Weights of a small autoregressive pixel model.
Training: normuon at rate 0.0098, 14000 steps, batches of 128.
Rows from block 2 of a small autoregressive pixel model, named by matrix and row number. Rows with one number belong to one neuron. Each number is 50 + 12 x the weight over its row's rms, rounded and kept within 0 to 99. All counts start at 0.
After each neuron's rows are labels from the 100 images, of 14976, where the neuron reaches its highest value: "top examples" is what is common among them. Only what is clearly more common there than usual is listed. The data: rendered landscapes of hills, water and sky.
# fc1: MLP up (model.blocks.2.mlp.fc1.weight, 384x192), inputs 96-191
# fc2: MLP down (model.blocks.2.mlp.fc2.weight, 192x384, transposed), outputs 96-191

fc1.39:60 46 55 58 41 56 53 58 67 30 62 66 43 42 35 36 38 35 59 59 52 47 57 38 44 42 39 31 42 35 52 66 44 45 52 61 41 63 44 21 40 32 38 39 25 71 73 46 35 45 54 36 53 43 48 47 40 44 49 44 48 30 57 70 86 61 17 58 57 77 63 55 54 47 45 47 65 40 41 61 41 46 52 47 43 60 56 45 69 44 45 63 34 48 47 55
fc2.39:57 67 39 54 52 32 44 42 62 52 50 38 46 74 39 52 70 58 47 46 50 54 54 52 53 58 22 52 41 55 47 56 47 37 41 56 39 81 64 65 41 68 43 30 62 39 19 49 64 77 57 51 50 25 50 55 82 39 25 43 49 64 53 51 50 55 65 52 55 45 50 53 41 46 55 39 58 44 44 60 45 36 75 43 48 49 61 59 38 88 49 36 53 71 58 34
top examples: overcast; fog; snowy peaks

fc1.284:59 61 53 53 66 38 60 53 32 52 64 40 45 46 46 74 66 47 48 47 72 55 57 46 73 63 49 56 43 56 43 71 38 54 69 55 65 65 34 21 48 40 75 54 46 53 65 43 53 42 45 38 51 56 41 58 43 47 48 46 51 56 40 64 53 47 30 54 56 56 51 34 47 28 37 62 78 24 55 50 46 45 33 53 47 31 44 53 84 40 37 53 78 55 48 48
fc2.284:34 53 51 51 45 53 43 53 58 58 68 75 53 35 47 58 48 34 67 32 46 49 55 46 40 55 75 63 35 69 36 63 56 57 39 57 49 57 40 51 45 54 54 70 40 58 40 44 73 38 41 76 36 56 34 60 56 72 66 55 64 53 70 55 50 53 57 49 61 52 44 59 44 44 41 45 43 43 76 59 53 49 41 60 57 33 57 54 52 36 74 42 53 36 40 46
top examples: overcast; water; red mesas

fc1.356:38 46 54 36 67 58 32 51 46 56 52 53 46 38 20 37 51 46 62 38 52 54 42 49 37 21 28 27 60 25 56 47 46 37 37 49 53 73 63 61 23 47 50 42 47 48 27 39 44 60 58 49 50 60 58 43 55 57 34 48 64 26 28 65 35 46 61 38 38 51 55 38 62 53 63 51 48 44 42 61 64 40 56 46 48 46 50 35 30 56 55 58 30 41 31 44
fc2.356:64 26 50 66 54 47 48 34 55 45 60 50 54 32 65 53 32 52 82 24 27 36 49 54 59 42 43 58 49 34 51 72 52 50 37 36 45 46 51 44 58 39 55 46 56 19 56 37 41 38 44 59 49 51 52 58 51 37 49 36 47 61 62 38 53 58 51 48 49 52 52 65 42 58 57 23 39 24 43 39 53 45 76 44 66 51 38 62 67 38 47 45 56 47 71 73
top examples: dark volcanic rock

fc1.24:43 48 42 52 40 65 63 34 50 41 49 63 34 27 81 40 57 23 43 57 53 73 47 74 48 29 39 35 34 43 61 42 44 47 62 59 26 78 59 42 28 42 31 27 61 60 52 38 33 51 49 58 37 54 62 38 46 39 48 55 28 60 39 16 35 42 42 68 55 47 64 49 40 31 69 74 51 46 59 41 68 65 67 49 56 43 77 58 65 64 40 62 66 32 59 41
fc2.24:39 46 57 43 35 67 39 20 76 25 40 46 30 59 40 37 56 43 59 71 81 51 41 33 41 54 43 50 28 48 65 32 41 48 45 34 53 53 47 62 33 60 71 38 57 49 47 46 26 50 43 44 61 56 39 37 29 63 36 36 49 58 45 73 63 28 36 59 61 40 44 43 53 44 53 59 46 66 52 56 37 33 48 45 43 57 59 56 51 54 40 31 45 33 46 39
top examples: overcast; red mesas; green hills

fc1.295:44 51 38 56 51 62 72 45 62 55 43 48 53 45 53 43 59 79 45 65 51 37 59 34 64 69 49 40 47 50 62 38 30 52 38 56 58 27 46 34 53 39 39 43 65 44 41 66 61 53 38 52 61 62 58 43 47 41 36 62 39 34 42 54 54 51 85 63 65 51 49 35 25 34 48 46 47 58 34 52 57 44 60 47 58 39 48 36 46 59 41 69 38 56 47 49
fc2.295:62 30 36 73 63 54 71 30 67 54 38 56 82 58 54 51 31 58 32 41 44 52 61 49 59 60 31 52 46 64 53 45 41 53 53 59 40 47 56 67 46 45 60 61 47 77 48 57 45 42 65 53 60 33 39 56 11 42 48 48 42 44 68 57 83 45 45 49 59 31 53 29 36 38 45 51 45 46 60 39 56 42 52 59 66 52 35 43 33 71 53 51 53 40 56 38
top examples: purple alien crags; sunset

fc1.140:55 50 39 60 49 59 58 70 35 57 55 43 57 47 85 48 67 49 32 37 74 40 44 51 71 60 44 53 32 52 50 68 49 40 56 65 39 36 47 61 38 50 57 67 49 63 56 71 49 52 78 28 38 65 52 59 51 59 59 63 59 36 61 51 62 66 49 46 53 55 26 59 53 50 40 61 37 48 61 38 60 36 50 34 65 38 61 60 65 27 40 37 59 62 64 47
fc2.140:47 42 50 64 51 28 58 37 29 42 35 64 62 54 41 43 30 45 37 31 67 66 57 68 36 41 32 53 56 56 62 34 58 50 44 50 52 37 41 55 47 30 65 45 43 47 53 46 49 42 34 50 65 30 46 47 70 59 66 35 31 49 69 39 65 61 50 48 55 65 30 37 57 42 51 53 23 41 49 41 39 30 58 59 70 41 39 59 67 60 39 39 77 60 54 70
top examples: purple alien crags; overcast

fc1.127:47 30 44 42 63 55 40 64 70 44 44 53 40 47 29 62 68 50 68 23 42 46 51 78 49 61 58 53 63 58 62 63 56 53 48 47 53 60 44 46 42 55 39 49 84 78 46 56 34 58 52 43 47 52 29 42 53 41 46 44 37 52 44 51 67 44 43 67 47 45 48 57 50 41 58 69 74 33 56 36 46 30 52 57 48 62 55 57 61 62 44 34 52 62 64 65
fc2.127:62 63 68 49 46 40 60 61 35 44 48 45 62 49 52 36 59 58 34 46 53 48 42 29 60 27 35 60 64 70 38 41 59 46 51 50 50 63 62 57 51 55 52 39 54 57 43 60 51 56 61 49 34 56 61 40 40 37 39 31 66 34 49 37 77 71 42 37 42 49 48 28 49 46 32 33 42 44 65 59 62 68 50 43 60 66 30 54 49 47 56 76 32 53 19 44
top examples: overcast; snowy peaks; dark volcanic rock

fc1.33:46 55 50 38 50 66 57 62 42 43 57 54 41 67 35 41 64 53 52 41 38 35 35 54 28 53 30 66 46 34 57 41 62 46 54 50 53 47 50 60 46 53 46 44 48 53 58 48 49 58 28 45 32 33 58 76 33 70 55 53 38 37 66 62 24 36 49 43 33 48 44 53 43 51 48 68 42 35 58 67 54 54 65 39 52 40 27 60 56 43 58 41 49 48 58 60
fc2.33:51 44 40 63 31 52 37 46 40 61 32 75 47 70 35 61 37 40 58 42 44 42 49 22 59 31 46 52 55 45 73 53 49 51 55 67 42 47 48 38 43 62 55 69 50 48 33 54 59 59 58 66 62 52 53 64 30 40 53 49 21 54 57 54 60 67 32 38 44 38 53 30 63 68 43 62 63 63 50 68 45 45 57 55 52 53 47 59 41 60 46 47 47 16 44 76
top examples: overcast; clouds

fc1.260:77 49 35 38 49 54 63 53 56 45 57 44 56 52 41 67 50 57 55 38 41 45 29 54 39 38 40 37 35 57 52 55 35 61 68 43 42 64 51 61 44 74 68 53 63 50 51 21 49 56 61 41 45 63 51 56 53 55 58 56 30 43 34 22 53 35 70 46 75 28 62 35 59 31 69 62 43 52 68 67 36 56 45 36 63 30 41 38 52 58 70 67 62 73 45 47
fc2.260:31 36 33 60 53 57 31 40 43 59 47 66 34 40 57 64 56 66 42 59 59 70 57 50 64 46 55 38 78 31 55 37 55 66 62 49 39 25 51 34 62 68 63 38 38 44 47 45 51 42 44 36 50 55 44 61 41 66 52 32 41 50 42 28 60 51 73 36 42 47 77 49 49 62 66 61 68 62 72 33 48 44 47 68 64 55 37 47 40 65 35 52 48 48 34 51
top examples: purple alien crags; night

fc1.301:33 50 29 32 54 49 60 59 55 44 51 50 47 29 64 37 69 34 34 53 46 24 67 64 53 57 36 49 54 55 57 49 59 57 46 57 38 34 69 48 46 51 50 62 69 45 51 69 58 88 44 48 59 53 42 53 66 42 45 36 37 33 34 30 54 47 47 34 63 35 45 45 53 33 60 41 58 32 51 57 59 36 63 52 67 65 73 56 18 54 46 56 43 62 37 79
fc2.301:61 49 57 50 79 57 63 49 49 54 36 31 51 61 54 56 49 33 37 56 38 51 64 75 53 62 37 59 52 49 54 29 73 47 55 58 46 58 56 55 64 56 63 61 51 46 50 43 41 83 50 44 51 44 48 32 50 47 23 34 38 36 44 42 57 67 28 38 54 42 51 22 31 51 56 58 47 45 46 31 31 34 48 56 63 35 46 32 21 39 57 65 39 53 54 68
top examples: dark volcanic rock; noon

fc1.303:21 45 32 35 32 42 73 27 64 61 47 47 53 65 52 52 48 44 46 50 61 17 49 55 70 57 56 45 17 52 50 58 56 63 38 41 55 47 65 32 58 53 45 46 27 53 37 74 51 54 46 47 54 50 47 37 58 58 27 61 41 40 39 54 56 44 50 38 65 38 43 55 37 66 46 66 44 52 45 69 43 49 69 35 53 43 51 60 55 70 43 58 43 62 58 46
fc2.303:54 53 54 32 65 35 42 58 13 43 35 51 23 46 48 54 72 29 43 62 46 41 71 74 48 46 49 32 51 35 37 54 60 41 60 52 26 45 75 60 43 60 59 46 42 31 37 60 59 67 62 57 34 37 37 52 29 60 33 65 37 46 38 69 65 60 60 45 45 48 43 29 42 57 47 49 47 53 45 60 66 41 46 57 63 60 55 37 61 53 42 50 46 34 43 43
top examples: purple alien crags; sunset; sun or moon in view

fc1.52:42 46 42 28 29 45 45 42 75 53 54 69 46 47 36 41 57 46 33 49 74 55 40 75 45 68 27 39 48 38 60 63 40 59 53 57 37 36 58 51 31 55 50 56 61 60 64 48 62 83 53 48 61 50 53 44 65 26 59 63 33 56 28 45 35 60 53 45 54 51 61 64 43 19 45 68 54 70 53 53 34 42 56 60 39 42 65 57 40 54 59 41 51 63 28 62
fc2.52:58 47 44 62 40 48 74 36 62 61 35 46 18 65 45 56 48 52 49 46 50 50 35 48 29 50 43 59 60 56 66 57 61 49 50 67 67 57 51 44 38 60 64 37 37 44 57 63 35 50 60 46 54 61 36 35 65 50 59 63 49 63 50 50 62 32 19 42 50 47 58 40 50 59 53 65 50 45 55 32 52 41 56 32 38 50 24 51 43 44 51 61 44 59 53 38
top examples: dark volcanic rock; noon

fc1.57:56 45 53 44 40 64 60 59 38 49 68 67 49 53 74 67 60 64 42 59 56 44 55 33 63 53 56 52 43 45 39 39 34 48 71 41 50 61 45 41 41 56 49 49 39 62 66 50 57 41 42 66 39 75 35 49 58 76 55 57 35 69 43 49 41 57 46 55 60 60 43 37 58 60 42 59 61 59 63 32 61 41 64 40 30 34 53 54 47 45 52 28 60 68 58 37
fc2.57:53 40 54 57 62 49 32 47 63 41 50 63 55 63 54 40 40 50 50 52 51 50 60 37 46 55 31 52 60 72 55 29 48 47 58 44 49 45 71 52 42 52 55 35 46 48 58 62 40 43 55 49 29 31 53 29 34 37 45 43 30 52 39 69 56 31 59 41 32 75 47 73 71 35 56 40 57 48 50 43 58 56 63 58 45 57 54 47 42 57 31 62 50 33 47 39
top examples: overcast; clouds; red mesas

fc1.298:70 16 68 36 64 53 63 44 60 40 66 45 40 56 46 49 55 49 37 55 36 54 54 48 61 51 48 43 28 53 47 82 57 51 65 60 50 48 52 45 34 42 44 55 46 51 69 54 44 32 59 62 54 46 50 67 64 54 63 55 61 31 46 60 55 61 72 41 51 64 51 50 44 61 48 33 60 45 33 48 51 54 38 53 20 36 31 81 51 39 55 51 48 50 70 47
fc2.298:33 46 38 51 45 24 41 71 21 45 56 70 38 42 61 48 61 53 41 57 54 18 45 47 40 42 53 55 67 35 49 74 39 47 42 25 76 51 47 43 58 53 67 46 57 52 57 40 51 52 59 51 49 40 61 56 36 43 27 36 66 46 50 58 34 66 49 65 39 38 47 71 53 39 72 70 50 40 39 37 54 53 30 52 65 56 40 47 48 55 37 43 63 51 50 46
top examples: overcast; sun or moon in view; green hills

fc1.185:20 49 23 36 61 29 38 50 37 61 49 58 36 25 38 37 62 51 74 38 54 42 36 66 47 47 40 53 45 56 41 69 46 49 44 46 47 39 45 59 46 68 55 48 44 64 26 38 47 49 68 25 67 40 42 59 57 50 40 65 56 49 45 66 40 53 61 43 38 49 58 63 55 60 64 56 48 41 43 59 43 36 26 43 62 60 55 29 49 57 73 43 43 44 45 68
fc2.185:49 35 54 48 55 43 57 44 40 58 47 37 54 60 51 56 52 47 73 30 68 64 35 65 43 47 19 38 44 24 32 57 65 61 47 46 47 54 56 48 57 33 46 52 42 44 29 30 29 58 55 32 53 52 42 47 32 42 46 34 55 56 29 58 26 51 41 77 45 72 70 47 54 53 65 46 35 43 39 44 43 41 47 33 35 45 34 23 48 55 51 36 37 59 37 64
top examples: dark volcanic rock; sunset